From a checkpoint of a small contrastive audio-text model.
Model: log mel input, encoder activation relu, text encoder width 128.
Training: cautious_adamw at rate 0.0025, 15200 steps.
Data: trained on Morse code for random letters and digits, with fading, noise and interfering tones, 26041 training examples, 149.4 epochs.
Rows from block 9 of the audio encoder of a small contrastive audio-text model, named by matrix and row number. Each number is 200 + 40 x the weight over its row's rms, rounded and kept within 0 to 999. All counts start at 0.
After each channel's rows are labels from the 100 clips, of 14848, where the channel reaches its highest value: "top examples" is what is common among them. Only what is clearly more common there than usual is listed. The data: Morse code for random letters and digits, with fading, noise and interfering tones. In brackets: how many of the 100.
# conv: pointwise conv (encoder.blocks.9.conv.weight, 256x256x1), inputs 0-255

conv.141,170,130,133,113,228,162,213,208,125,238,207,204,126,185,174,176,146,179,187,213,175,234,276,173,217,230,122,185,166,197,202,195,200,172,199,151,215,142,252,197,242,164,208,220,118,194,207,232,175,201,278,138,230,212,161,164,192,226,176,164,191,145,129,188,169,189,189,156,259,198,192,218,207,211,205,195,154,186,151,158,227,225,162,167,195,193,191,178,189,205,156,265,233,191,118,190,134,127,231,178,215,175,240,216,265,235,175,218,229,200,201,152,237,215,275,143,212,171,215,200,171,220,158,106,209,169,144,238,226,188,214,259,205,168,155,148,186,165,222,165,196,198,186,134,196,194,173,245,242,182,285,224,170,187,169,209,248,200,72,211,272,161,220,156,214,112,219,196,177,166,141,207,230,96,220,156,138,240,129,225,215,231,204,206,229,104,184,216,195,115,190,202,113,134,191,247,199,221,164,163,106,231,189,195,194,277,196,230,246,197,188,93,263,205,178,148,213,210,254,192,150,116,191,151,232,170,173,206,207,239,134,207,157,206,158,179,182,184,228,205,184,226,197,181,184,163,256,142,182,138,252,248,170,200,175,179
top examples: the character "e" (91); first character: e (91)

conv.132,170,235,193,190,215,200,219,196,202,171,115,177,182,202,174,120,173,190,197,233,196,257,179,204,118,142,142,258,216,223,211,207,188,165,235,189,222,121,89,126,169,204,197,156,170,215,185,146,168,203,222,181,221,167,169,257,147,223,170,232,125,211,140,132,221,183,169,191,182,161,189,180,136,167,158,195,197,92,177,128,189,172,169,160,93,202,155,117,124,158,243,212,215,174,179,125,252,199,154,162,169,251,183,147,178,203,170,215,197,253,182,121,203,223,256,195,166,162,140,174,165,184,162,131,224,232,163,151,133,223,225,205,232,164,137,124,138,153,183,170,162,158,170,197,215,188,218,223,234,180,259,223,180,230,265,218,188,214,156,116,133,215,168,258,230,190,155,173,156,192,207,218,220,162,254,247,201,218,184,238,247,252,194,165,180,117,244,185,110,225,158,170,187,183,220,215,222,179,199,228,182,201,116,142,163,269,191,223,217,178,216,191,103,218,179,164,163,168,220,145,187,181,183,137,211,221,189,191,182,180,159,248,169,147,163,144,107,170,195,199,180,147,133,224,158,228,178,206,143,186,195,230,198,237,247,232
top examples: speed: fast (81); reverberation (66); the character "e" (50)

conv.86,147,195,174,207,137,201,184,143,204,168,156,197,177,216,204,171,161,281,126,219,176,219,222,200,150,123,231,149,290,234,188,110,211,193,242,260,183,193,179,204,158,172,148,159,202,123,204,182,201,198,187,218,246,261,143,112,262,214,176,194,206,196,221,165,176,190,195,170,236,273,200,144,160,150,201,158,163,183,194,234,213,183,179,236,158,164,153,124,162,224,217,218,140,195,136,215,256,161,100,183,143,158,272,229,131,220,228,237,160,185,174,209,152,191,200,221,204,201,224,201,222,271,264,216,168,211,112,178,196,208,189,227,191,167,205,167,187,178,202,244,188,301,154,214,244,132,203,171,197,156,214,209,191,184,135,283,203,160,266,242,161,222,213,260,194,131,183,176,130,262,202,277,221,243,185,244,236,159,228,244,248,164,236,158,186,199,124,270,221,214,179,238,193,165,267,224,203,286,215,147,133,239,196,195,143,185,213,234,235,211,158,182,247,245,238,199,154,249,190,196,119,214,166,201,332,188,143,161,227,139,224,194,149,201,241,213,223,217,218,181,152,239,193,241,200,172,173,236,183,212,186,252,148,201,152,190
top examples: the character "2" (75); speed: medium (70); the character "f" (30)

conv.211,199,158,250,229,144,253,189,225,149,225,205,162,216,193,192,263,181,173,233,174,106,179,240,88,204,180,226,138,145,217,288,110,261,188,255,187,134,192,212,195,246,159,159,198,194,251,196,168,247,208,147,196,192,104,172,197,220,207,226,200,201,139,220,212,177,219,162,258,205,243,161,135,174,262,225,199,175,275,189,255,186,199,228,258,182,125,196,224,196,242,237,170,180,142,115,175,156,243,156,206,150,180,250,225,185,211,249,199,128,177,212,194,217,243,206,177,254,115,215,241,144,158,245,152,215,191,188,162,214,222,192,199,197,161,181,110,210,199,305,130,201,245,206,75,211,229,187,187,158,179,174,176,254,210,176,116,186,219,175,245,182,146,170,216,196,265,200,150,205,150,154,180,186,203,213,167,156,183,148,209,162,189,183,133,167,181,232,210,169,216,180,167,169,122,163,294,198,217,184,221,215,216,201,249,159,219,176,203,155,211,79,189,168,222,196,167,193,209,246,179,177,153,182,202,170,257,258,117,129,203,200,179,202,235,164,199,209,202,163,232,194,196,214,146,199,164,198,184,229,179,272,270,217,202,285,165
top examples: speed: fast (100); the character "q" (61); the character "7" (48)

conv.79,147,245,195,242,265,239,205,145,76,130,106,210,183,253,274,234,255,222,207,182,250,211,108,152,199,109,209,128,248,148,161,242,210,214,239,202,122,139,185,130,209,179,196,194,194,195,189,221,204,180,185,202,225,231,297,182,257,211,237,131,160,197,161,192,193,135,158,217,136,231,198,214,144,226,193,224,134,173,183,218,184,148,154,199,204,152,183,144,219,207,189,193,161,154,228,201,192,198,152,230,142,146,223,240,179,157,223,251,167,143,144,247,201,200,227,134,232,165,246,199,222,132,204,186,191,188,181,157,109,193,195,219,181,165,149,213,155,196,222,221,199,234,207,204,239,219,202,188,221,200,226,188,211,201,198,204,215,246,207,134,191,164,210,242,173,192,171,229,202,137,115,191,169,178,220,149,196,170,149,211,145,166,154,212,99,200,196,188,134,199,181,153,164,207,144,228,245,169,181,165,247,189,210,163,184,203,149,188,170,167,158,161,191,147,213,167,255,192,225,208,216,156,85,151,188,213,210,239,142,247,172,150,225,240,162,141,195,101,270,224,181,290,150,178,199,159,224,173,235,197,170,218,106,140,273,184
top examples: reverberation (92)

conv.207,197,167,247,196,248,171,206,236,200,233,180,223,160,160,188,264,159,215,192,149,219,241,170,215,198,161,161,216,206,203,186,179,193,200,152,219,226,106,199,206,170,210,256,246,179,230,173,198,184,124,195,173,239,171,209,218,214,248,206,275,182,236,181,124,92,125,206,235,220,202,203,202,168,161,185,170,229,211,201,232,198,125,249,179,213,190,103,173,281,153,193,151,161,151,242,238,234,217,224,137,171,183,180,197,208,136,122,236,221,182,155,210,260,244,206,189,194,133,208,116,239,149,173,129,224,154,218,225,143,149,234,240,138,217,199,246,243,191,214,182,146,190,181,138,199,203,108,142,235,206,186,187,189,148,145,218,216,154,248,245,169,168,185,162,183,219,221,168,266,183,159,192,167,153,235,221,195,220,242,217,140,157,211,185,177,199,171,165,132,195,152,177,177,258,202,174,251,116,149,147,196,90,186,137,179,294,223,147,212,137,203,164,131,114,211,135,195,224,206,215,276,180,214,129,200,172,154,230,154,158,141,243,235,145,203,133,146,188,195,231,186,211,200,239,102,152,173,203,190,227,207,200,182,293,171,218
top examples: the character "h" (60); reverberation (36)

conv.135,120,204,162,236,198,219,202,162,244,72,199,165,157,235,161,209,200,258,243,174,177,228,187,172,138,213,237,222,226,191,145,283,213,183,160,226,202,145,208,199,151,146,168,215,205,160,212,200,120,224,166,179,153,181,203,117,259,184,201,208,199,208,201,188,206,77,250,155,185,247,198,236,251,155,239,205,212,215,228,238,221,238,220,206,150,182,249,171,177,240,234,220,104,203,172,196,156,186,132,217,206,168,210,237,268,160,188,181,216,126,170,235,153,160,191,200,168,185,177,164,217,196,212,166,155,189,170,196,209,231,166,135,186,188,157,146,210,206,172,239,182,255,216,183,131,167,146,165,161,164,171,125,138,181,134,268,199,170,187,228,116,201,140,247,170,188,113,228,149,215,227,249,218,203,190,247,222,138,234,159,191,169,149,270,196,222,102,200,256,249,202,219,200,183,191,184,200,218,245,87,186,248,161,222,143,108,207,226,216,187,230,204,179,203,219,210,253,227,219,229,209,221,172,252,207,194,68,175,235,167,204,152,121,214,207,186,216,239,207,119,169,193,167,175,219,169,177,227,231,107,194,149,140,121,182,216
top examples: speed: medium (72); the character "4" (44); the character "5" (40)

conv.42,199,125,151,155,273,193,205,207,239,252,148,173,182,170,226,253,249,201,185,248,240,231,155,180,188,200,164,220,224,160,192,200,196,211,213,169,258,216,179,156,199,229,192,178,195,172,176,242,200,145,238,173,221,214,171,226,201,197,231,149,210,236,144,181,192,261,208,240,262,214,236,176,125,140,224,203,252,229,229,213,192,124,232,182,224,168,159,118,248,170,122,194,194,154,232,222,227,243,154,157,240,207,184,204,238,218,149,170,205,124,162,234,281,282,273,188,232,157,208,285,175,160,139,242,214,159,239,235,128,192,247,162,202,212,216,183,170,125,167,186,138,212,145,98,107,215,230,208,204,207,235,164,194,175,177,276,136,180,219,200,114,246,197,143,181,200,216,172,207,146,156,187,284,146,222,228,210,177,239,172,199,283,257,188,299,224,169,117,192,189,168,169,215,193,207,200,234,209,192,170,123,188,185,148,175,235,181,203,127,230,175,126,192,154,230,159,180,161,203,137,197,229,254,209,217,213,279,210,187,160,160,230,236,241,242,180,164,142,195,164,180,182,196,207,166,270,144,243,161,230,209,143,164,312,216,254
top examples: the character "e" (100); speed: slow (89)

conv.208,215,191,217,194,191,144,229,180,208,220,220,171,191,195,181,187,183,246,153,266,159,188,171,185,205,205,168,136,187,246,214,172,243,148,214,206,204,190,225,218,181,143,96,206,222,156,165,219,255,137,138,164,230,232,177,187,252,189,214,183,212,222,198,142,184,178,229,218,202,255,248,164,218,234,192,145,155,198,166,277,198,218,241,214,202,164,159,174,104,182,249,171,157,122,163,140,141,236,158,181,144,214,237,222,160,194,179,152,231,259,209,188,179,165,220,220,178,127,215,228,192,200,209,232,161,229,141,193,231,160,137,211,192,108,249,179,256,155,224,93,182,231,150,165,169,138,249,128,173,232,113,139,138,214,127,230,164,161,213,244,229,249,192,264,111,222,194,85,182,219,181,213,239,266,157,201,198,230,239,183,238,230,217,125,204,250,136,258,197,210,193,199,188,168,245,221,174,154,170,197,154,247,212,200,183,171,248,254,162,189,216,181,199,166,231,193,135,147,201,268,139,275,247,216,270,195,221,137,223,209,193,217,157,180,269,202,196,198,212,175,184,216,264,251,179,233,270,266,257,249,190,256,100,251,206,198
top examples: the character "2" (43); reverberation (41)

conv.101,190,189,198,178,238,135,150,161,259,144,131,138,216,189,206,192,257,238,97,134,209,105,166,136,183,207,179,231,195,234,195,217,186,137,88,213,177,201,190,199,224,219,255,164,166,237,194,152,202,214,185,188,142,127,163,190,206,150,221,225,104,197,217,219,171,107,201,175,239,186,135,233,220,166,205,235,209,219,186,184,187,207,229,188,202,166,163,206,221,286,219,187,221,191,115,252,138,205,160,167,186,138,172,226,144,187,175,216,134,132,214,205,226,186,148,218,125,236,99,215,269,220,281,158,155,106,213,254,215,241,165,240,173,175,209,249,203,201,195,167,165,239,201,202,190,193,139,184,106,206,176,185,215,216,252,188,205,169,174,198,227,181,180,227,166,146,178,240,223,251,200,260,165,208,53,235,203,152,169,140,165,195,106,158,189,203,216,157,226,227,175,249,178,182,191,193,130,141,240,205,182,149,186,184,137,233,147,161,240,204,180,153,165,257,227,231,164,192,191,217,218,169,187,210,230,175,147,161,224,175,220,204,238,196,202,95,219,207,164,160,155,227,141,167,245,211,170,159,241,171,229,171,185,195,250,166
top examples: reverberation (57); the character "z" (43); the character "l" (33); the character "8" (30)

conv.251,209,225,171,206,132,250,219,139,229,170,174,183,215,134,110,143,173,118,164,239,161,158,138,139,160,204,254,219,222,227,220,186,213,153,149,159,197,145,185,233,183,117,235,166,236,240,259,175,186,246,123,123,205,219,245,184,202,248,275,205,229,246,248,164,162,173,125,237,180,142,204,203,156,171,169,224,184,201,154,210,85,194,128,209,256,151,233,142,148,132,192,189,190,203,193,161,203,185,268,233,155,184,183,140,181,155,216,237,213,258,252,161,151,246,179,195,170,241,228,118,171,239,117,229,127,188,158,159,154,227,279,160,162,193,181,202,195,217,211,216,190,175,268,138,175,206,249,193,190,252,190,244,218,198,175,168,188,309,246,171,268,189,176,204,145,214,191,176,220,236,266,178,176,230,189,198,135,153,154,193,178,167,281,248,172,268,187,203,197,209,191,196,173,120,177,140,220,124,192,225,188,204,258,264,220,149,172,229,186,242,159,170,180,243,191,160,203,170,210,205,281,205,162,227,219,223,167,221,187,177,229,229,224,195,172,154,176,127,178,210,177,144,171,245,164,185,184,218,159,131,166,259,206,193,164,158
top examples: speed: fast (99); the character "w" (96)

conv.117,200,185,260,187,211,209,106,167,179,171,200,208,156,159,199,194,223,137,141,224,162,185,198,100,130,218,188,122,218,224,171,162,273,130,160,108,223,132,185,212,288,176,196,107,147,238,157,319,193,247,224,113,193,242,203,188,220,157,204,173,164,171,225,214,151,209,187,200,160,237,121,194,208,199,135,188,184,184,171,234,198,156,169,176,195,201,189,173,182,176,213,254,237,212,180,218,156,143,243,248,220,177,179,208,226,234,160,241,117,233,245,206,205,227,231,200,125,175,266,225,244,213,128,176,179,225,184,168,159,215,203,219,74,154,123,147,175,204,218,165,205,144,194,166,197,236,223,221,189,232,164,258,234,173,207,214,229,190,170,173,231,159,210,214,181,154,218,243,229,110,190,226,207,279,201,208,154,173,165,212,180,175,188,236,173,210,213,173,188,161,197,142,167,144,155,157,186,169,171,183,190,176,218,217,218,229,169,211,190,245,102,222,243,208,157,153,230,237,210,142,240,187,144,197,211,188,193,211,160,240,178,115,270,186,192,217,206,187,171,187,188,274,198,192,92,117,236,179,219,146,240,249,226,244,191,83
top examples: speed: fast (100); the character "o" (72)

conv.123,196,216,179,176,148,98,199,141,229,240,173,151,272,177,219,142,175,170,186,228,147,233,189,140,210,142,184,233,225,222,286,170,182,187,260,109,214,228,240,198,243,154,226,182,278,211,187,171,249,174,227,134,226,169,193,212,119,210,207,179,201,161,170,153,161,170,212,139,189,159,231,179,191,217,146,216,203,179,190,203,129,192,185,191,210,185,226,166,270,156,214,260,287,170,210,165,180,207,218,245,137,196,192,245,179,145,144,132,229,227,229,88,176,184,183,178,273,172,119,125,181,299,187,154,168,219,156,200,226,202,191,190,141,162,224,213,169,183,177,246,199,181,187,169,244,182,163,233,235,296,190,112,210,232,191,221,186,180,185,136,282,186,156,228,176,187,210,161,163,223,205,225,231,181,167,165,163,224,107,193,192,239,136,240,244,155,174,154,203,155,130,190,216,157,195,157,201,203,189,201,135,237,223,170,183,184,246,257,159,212,231,209,219,288,227,170,153,153,205,249,256,156,160,104,189,232,211,178,211,213,134,197,223,201,208,231,225,189,160,110,236,235,212,223,174,209,185,166,178,133,180,234,80,186,203,146
top examples: the character "s" (56); the character "u" (47)

conv.205,210,189,124,204,224,134,215,216,270,177,98,175,192,167,260,124,167,154,114,234,161,263,187,192,216,232,169,163,213,196,183,134,200,183,249,212,179,178,198,203,157,121,175,140,228,168,198,221,235,140,219,194,211,202,248,191,211,195,165,204,236,265,169,207,215,242,130,187,199,223,220,193,202,164,209,212,177,252,171,136,169,240,198,202,203,138,186,176,164,186,169,248,220,184,183,175,191,286,155,105,183,199,219,199,141,136,167,173,204,241,176,194,100,210,196,152,210,189,195,171,182,205,227,249,150,212,174,188,178,183,145,187,234,159,245,228,166,193,169,196,149,284,220,140,199,103,246,218,221,234,167,200,170,144,230,170,146,196,265,208,186,207,209,249,215,234,202,151,296,190,163,239,158,273,154,145,221,222,218,179,162,183,142,226,211,142,186,219,167,180,192,151,143,160,250,226,187,247,209,275,178,269,149,209,172,188,190,237,171,195,198,224,224,142,222,235,125,61,187,209,150,234,232,175,217,259,284,121,167,225,245,167,237,216,193,238,194,215,215,196,216,221,196,163,198,193,189,224,195,250,111,207,94,270,281,256
top examples: the character "u" (99); speed: fast (99)

conv.20,187,207,242,210,207,236,214,137,149,114,249,190,198,193,128,200,214,193,238,72,150,260,195,185,260,201,201,152,183,173,249,184,199,205,179,141,193,176,130,217,260,268,157,217,202,207,204,285,201,263,185,235,128,222,209,251,218,220,208,194,231,202,176,155,209,174,232,230,235,236,196,205,197,185,216,188,199,218,122,224,243,172,240,210,239,270,245,206,183,204,210,193,199,200,188,240,171,133,231,255,190,188,143,187,275,136,183,195,231,135,145,195,241,180,182,190,222,165,193,128,180,203,170,181,237,154,220,175,196,181,212,246,193,193,169,163,213,225,129,185,98,181,203,228,178,271,202,118,231,180,193,184,221,103,115,203,254,193,159,271,179,142,175,213,173,195,232,239,239,176,185,135,135,234,207,169,233,221,180,181,168,217,186,245,222,227,114,100,210,169,163,170,156,151,94,172,136,171,205,133,197,207,243,222,160,179,240,205,205,138,203,145,175,114,215,178,259,243,196,206,257,180,179,111,168,164,125,228,201,194,182,169,195,189,227,185,192,172,160,207,140,278,238,165,184,154,110,212,215,150,192,170,183,228,103,243
top examples: speed: fast (79); the character "v" (66); the character "5" (34)

conv.153,110,283,150,177,205,232,213,187,229,239,150,167,163,145,231,187,209,196,187,214,247,281,128,233,215,207,275,233,253,183,200,169,160,189,182,228,163,120,190,231,126,212,153,159,174,115,259,245,148,232,212,232,195,232,187,200,228,249,144,253,215,167,164,169,166,152,154,163,179,240,173,170,159,266,235,179,145,91,186,139,220,191,106,137,187,132,125,170,137,158,173,209,209,156,187,154,245,123,191,205,253,107,210,181,178,143,225,229,189,241,191,177,212,215,212,229,157,159,225,42,224,217,209,255,205,193,140,177,148,168,208,213,241,206,217,191,177,205,195,133,109,166,210,176,204,168,153,167,187,159,215,181,162,123,181,208,168,256,245,221,182,238,193,268,222,148,160,223,229,225,157,210,172,219,202,189,244,190,131,206,161,148,131,268,208,192,180,200,97,282,218,194,193,176,261,233,186,210,218,196,207,202,207,196,140,240,164,185,226,191,161,188,193,204,186,182,181,168,209,193,164,174,207,170,203,213,168,186,181,160,195,196,153,289,198,216,153,186,240,112,203,236,211,184,104,231,186,218,191,175,206,223,193,247,224,172
top examples: the character "2" (87)

conv.25,155,173,198,224,137,159,198,229,198,182,206,194,169,146,238,236,222,214,149,157,184,197,198,118,177,160,149,195,229,162,161,165,198,165,200,231,238,177,232,219,188,168,180,154,263,171,190,190,226,191,162,130,214,206,196,182,230,163,182,148,209,198,188,174,178,156,206,220,171,183,203,166,135,117,223,196,167,277,200,236,239,169,222,231,205,226,205,109,177,89,201,149,134,228,156,236,183,131,116,166,209,217,226,209,192,125,207,220,245,155,209,238,145,195,222,168,230,181,248,168,196,192,150,212,139,232,152,174,172,193,258,212,163,171,196,188,201,144,152,233,130,251,69,203,152,160,209,118,244,247,175,194,218,195,113,261,183,140,170,241,172,115,202,253,150,199,238,147,223,203,244,220,180,194,248,206,263,198,239,237,213,160,212,200,138,198,83,216,268,202,181,195,184,187,170,182,227,207,160,116,108,238,252,189,183,227,244,222,188,218,211,220,179,140,258,148,150,237,196,190,222,219,90,246,248,220,132,196,216,175,145,175,207,123,221,154,221,194,193,192,190,200,220,258,191,166,255,251,186,211,152,207,166,220,86,239
top examples: the character "u" (45); the character "9" (39)

conv.192,191,194,201,205,224,213,242,189,109,192,198,168,217,231,240,237,162,199,203,236,225,103,214,181,258,180,245,169,187,182,263,159,177,235,205,204,150,207,225,204,176,238,183,204,190,194,191,228,206,134,212,155,160,232,236,182,178,206,244,237,228,177,224,146,155,162,134,184,156,241,187,267,203,245,206,196,250,159,157,105,192,248,88,181,104,201,222,206,131,215,180,158,210,144,204,292,137,174,197,191,158,152,180,176,163,182,216,198,132,232,164,220,243,212,121,199,196,153,136,185,142,188,245,222,120,188,133,221,232,197,170,259,207,224,172,167,141,227,159,189,139,220,153,210,233,251,159,225,80,187,150,214,170,169,165,187,149,143,172,184,199,130,139,185,210,203,183,218,200,124,180,110,213,198,150,202,186,225,162,194,195,232,215,179,182,216,202,165,207,261,285,194,227,114,157,241,128,277,247,245,188,177,242,173,190,215,151,201,254,218,120,243,109,166,222,207,162,165,152,214,128,231,168,223,169,153,224,173,217,138,170,121,139,222,247,213,156,209,147,177,207,225,206,183,173,144,209,179,171,154,196,242,171,120,167,188
top examples: the character "g" (53); reverberation (43); the character "r" (34)

conv.17,166,165,172,195,234,199,213,227,166,181,235,217,203,236,221,193,180,172,200,151,182,140,282,244,213,166,161,199,182,172,168,218,153,148,243,182,222,219,196,252,196,234,197,192,165,149,142,219,140,188,170,300,229,232,231,300,226,164,222,115,100,175,203,159,233,120,212,211,159,211,185,209,203,158,174,165,229,247,289,212,157,138,200,189,226,230,221,260,207,191,139,240,174,160,228,234,221,134,179,206,191,185,155,208,276,242,204,234,241,137,203,194,228,165,184,149,192,118,174,198,248,185,117,221,250,182,237,232,154,147,186,192,190,203,233,205,181,113,163,186,197,217,213,182,267,191,251,145,213,177,205,221,193,224,158,259,241,199,211,165,210,180,217,188,197,268,219,216,306,155,139,218,215,223,243,202,192,247,246,201,176,136,134,211,187,202,201,139,186,112,207,129,167,224,150,139,220,183,122,189,91,192,201,162,198,211,202,208,162,196,236,238,218,227,247,154,262,266,149,126,193,241,177,171,180,224,185,238,99,155,210,199,202,190,208,169,123,178,187,214,183,216,138,197,259,207,169,267,226,237,200,75,172,235,160,276
top examples: the character "h" (96); speed: medium (60)

conv.72,189,193,196,133,193,253,223,223,220,235,189,213,161,154,203,242,229,174,147,121,197,249,115,178,185,184,215,219,188,181,224,227,265,176,166,273,215,228,156,168,215,147,234,143,111,220,278,169,232,252,214,164,211,68,243,158,186,246,191,201,176,187,193,241,143,150,182,223,243,216,218,251,185,208,232,185,219,254,114,197,190,183,276,218,141,123,98,210,206,232,227,170,214,219,131,161,220,201,146,200,186,146,134,208,125,176,210,207,157,170,215,151,188,214,233,210,206,243,157,201,175,64,251,102,184,175,222,238,153,240,170,188,219,229,231,205,232,218,240,179,211,237,166,197,174,229,138,186,215,229,230,142,207,215,210,141,184,165,207,199,171,196,167,273,182,215,171,183,213,295,245,148,137,201,155,138,198,178,194,156,85,95,176,92,197,233,153,231,221,234,163,225,182,218,209,265,186,207,252,165,171,196,160,230,183,175,263,153,199,190,167,190,212,214,139,133,153,217,211,196,144,225,217,235,195,189,184,102,161,198,153,175,157,152,213,217,219,197,175,201,221,230,202,220,217,226,206,220,210,145,226,190,218,260,236,225
top examples: speed: medium (69); reverberation (53); the character "k" (47); the character "y" (29)

conv.97,162,193,187,158,223,204,259,125,234,212,217,83,144,177,194,171,191,226,184,240,234,272,175,125,248,157,232,213,254,205,275,151,213,150,200,220,204,179,162,177,212,214,194,148,180,177,224,257,225,214,226,200,180,187,167,191,242,232,245,178,176,128,111,191,158,240,179,152,236,224,194,138,179,200,202,211,199,143,138,180,186,141,188,159,233,180,223,186,146,121,163,227,184,168,154,147,183,235,127,245,169,179,209,115,248,206,210,206,153,178,191,162,247,211,229,229,133,201,172,193,207,217,211,157,240,227,241,248,118,182,225,193,184,252,229,90,222,141,184,150,168,189,160,151,208,178,152,162,225,213,254,209,206,158,209,255,238,208,235,185,204,235,186,245,176,216,168,219,162,128,123,205,281,253,209,229,193,168,153,172,158,266,251,237,274,203,114,144,149,257,244,114,218,127,230,226,111,148,238,239,199,189,242,156,181,238,227,163,228,131,146,237,191,121,155,156,206,188,270,119,170,181,248,174,202,213,186,208,188,191,175,201,188,233,170,227,202,105,187,138,197,255,166,156,190,225,203,200,163,205,176,275,202,210,187,215
top examples: the character "e" (99); speed: slow (82)

conv.179,181,180,174,212,198,246,285,149,149,194,229,203,221,273,214,197,232,199,211,222,170,208,144,232,176,151,205,153,161,196,304,163,134,130,221,151,190,206,319,222,208,198,263,207,176,220,173,204,270,185,206,231,184,203,223,231,206,272,268,211,245,166,151,158,180,186,208,218,177,184,234,191,169,155,170,192,219,138,190,187,105,229,166,177,248,90,164,102,232,190,221,176,235,186,226,218,212,129,222,238,127,156,218,187,127,136,159,133,224,203,232,185,229,235,131,188,180,158,199,121,232,266,197,249,203,218,186,208,106,198,204,208,239,161,236,198,211,181,235,182,297,155,158,198,244,196,186,195,155,256,233,128,310,231,178,159,209,176,230,165,274,216,219,230,255,245,256,189,182,158,183,165,276,269,208,200,197,179,168,111,180,221,192,178,222,159,240,246,179,155,236,184,194,182,208,164,230,211,105,233,198,250,282,176,256,189,206,240,184,142,220,206,222,230,213,177,212,167,143,234,240,229,164,167,227,287,204,195,198,134,183,203,227,238,231,205,193,151,213,168,162,205,239,208,173,210,211,189,183,216,160,264,153,225,121,200
top examples: the character "s" (97); speed: slow (93)

conv.27,192,161,198,207,199,185,225,169,264,202,200,209,249,214,161,169,242,235,158,192,96,170,221,173,138,152,112,198,194,186,98,224,171,201,212,177,185,165,187,246,207,130,160,195,265,162,171,200,169,193,164,250,229,174,259,206,171,164,247,158,191,170,160,219,219,113,247,141,184,212,212,167,222,185,168,211,172,222,226,265,245,119,187,200,233,220,186,125,215,201,219,179,222,195,212,213,203,156,234,216,185,160,199,277,139,185,180,214,171,129,77,103,140,137,182,192,198,150,204,188,213,239,165,208,186,171,168,194,215,168,210,207,135,147,148,200,216,200,217,209,198,266,192,118,194,208,221,198,204,232,148,176,156,178,247,195,164,167,241,169,217,202,113,184,188,116,269,152,172,127,103,251,125,194,169,236,192,193,144,244,219,161,179,182,171,178,217,173,206,289,202,232,184,180,164,151,230,145,165,194,185,243,200,197,134,195,167,207,232,96,146,151,213,194,146,122,204,199,120,148,230,237,187,208,220,170,247,196,207,171,156,226,264,185,210,210,203,180,182,177,148,234,193,143,189,207,192,139,210,237,170,95,91,236,222,146
top examples: the character "m" (84); speed: medium (82)

conv.84,182,126,168,222,201,141,226,198,224,135,166,163,235,197,207,174,230,211,206,155,144,205,251,118,189,263,153,258,159,232,170,192,104,156,208,172,126,146,200,236,259,205,234,193,237,241,147,220,241,179,253,199,165,109,173,203,172,156,198,149,201,159,216,157,244,189,199,192,257,125,249,265,250,209,255,247,212,243,236,193,182,241,186,219,245,205,189,182,236,264,194,250,221,257,168,175,195,136,197,148,196,184,178,217,156,130,168,152,204,180,170,126,187,165,202,184,195,209,189,175,200,296,280,156,145,182,103,301,259,227,141,220,182,151,211,231,135,170,223,240,177,159,230,178,169,187,217,236,189,146,195,174,141,176,242,125,181,139,172,187,141,179,185,177,244,202,277,232,235,252,248,266,145,182,185,215,229,180,165,219,242,216,175,201,202,174,201,110,237,239,223,216,223,221,209,226,203,145,184,255,185,247,137,198,144,247,194,263,234,224,204,187,212,250,188,173,110,223,165,205,180,212,122,210,166,218,220,107,214,160,217,144,217,200,183,207,239,240,128,182,231,187,256,163,213,202,225,151,202,154,270,213,203,246,244,124
top examples: reverberation (77); the character "9" (28)

conv.144,200,101,190,235,135,200,224,161,172,243,176,198,110,164,222,186,193,135,129,250,181,262,146,192,223,183,231,145,201,192,160,130,238,187,223,188,179,204,165,107,184,169,124,147,176,149,177,184,128,236,195,129,178,169,158,225,191,204,215,179,184,188,272,183,147,306,161,177,243,194,156,174,170,120,126,234,192,188,231,233,147,213,132,222,183,188,206,225,227,160,137,218,302,222,170,229,201,214,190,242,175,220,193,155,208,235,190,235,214,186,168,178,130,216,200,161,180,196,222,229,238,142,184,208,180,194,207,238,145,237,231,242,193,203,236,190,151,62,187,169,189,224,114,198,199,245,217,198,201,226,197,269,142,141,196,211,184,151,225,166,169,173,131,225,235,218,203,189,209,149,212,230,244,226,211,190,176,201,196,236,175,197,258,161,253,232,159,151,201,138,186,125,226,192,222,211,110,200,165,174,159,209,156,139,150,273,152,200,193,223,193,211,205,170,159,160,217,192,189,155,180,240,216,278,178,254,206,188,147,141,164,113,188,181,130,216,169,189,126,215,248,252,160,179,185,187,175,225,103,158,202,253,216,160,97,206
top examples: the character "e" (69); the character "k" (35)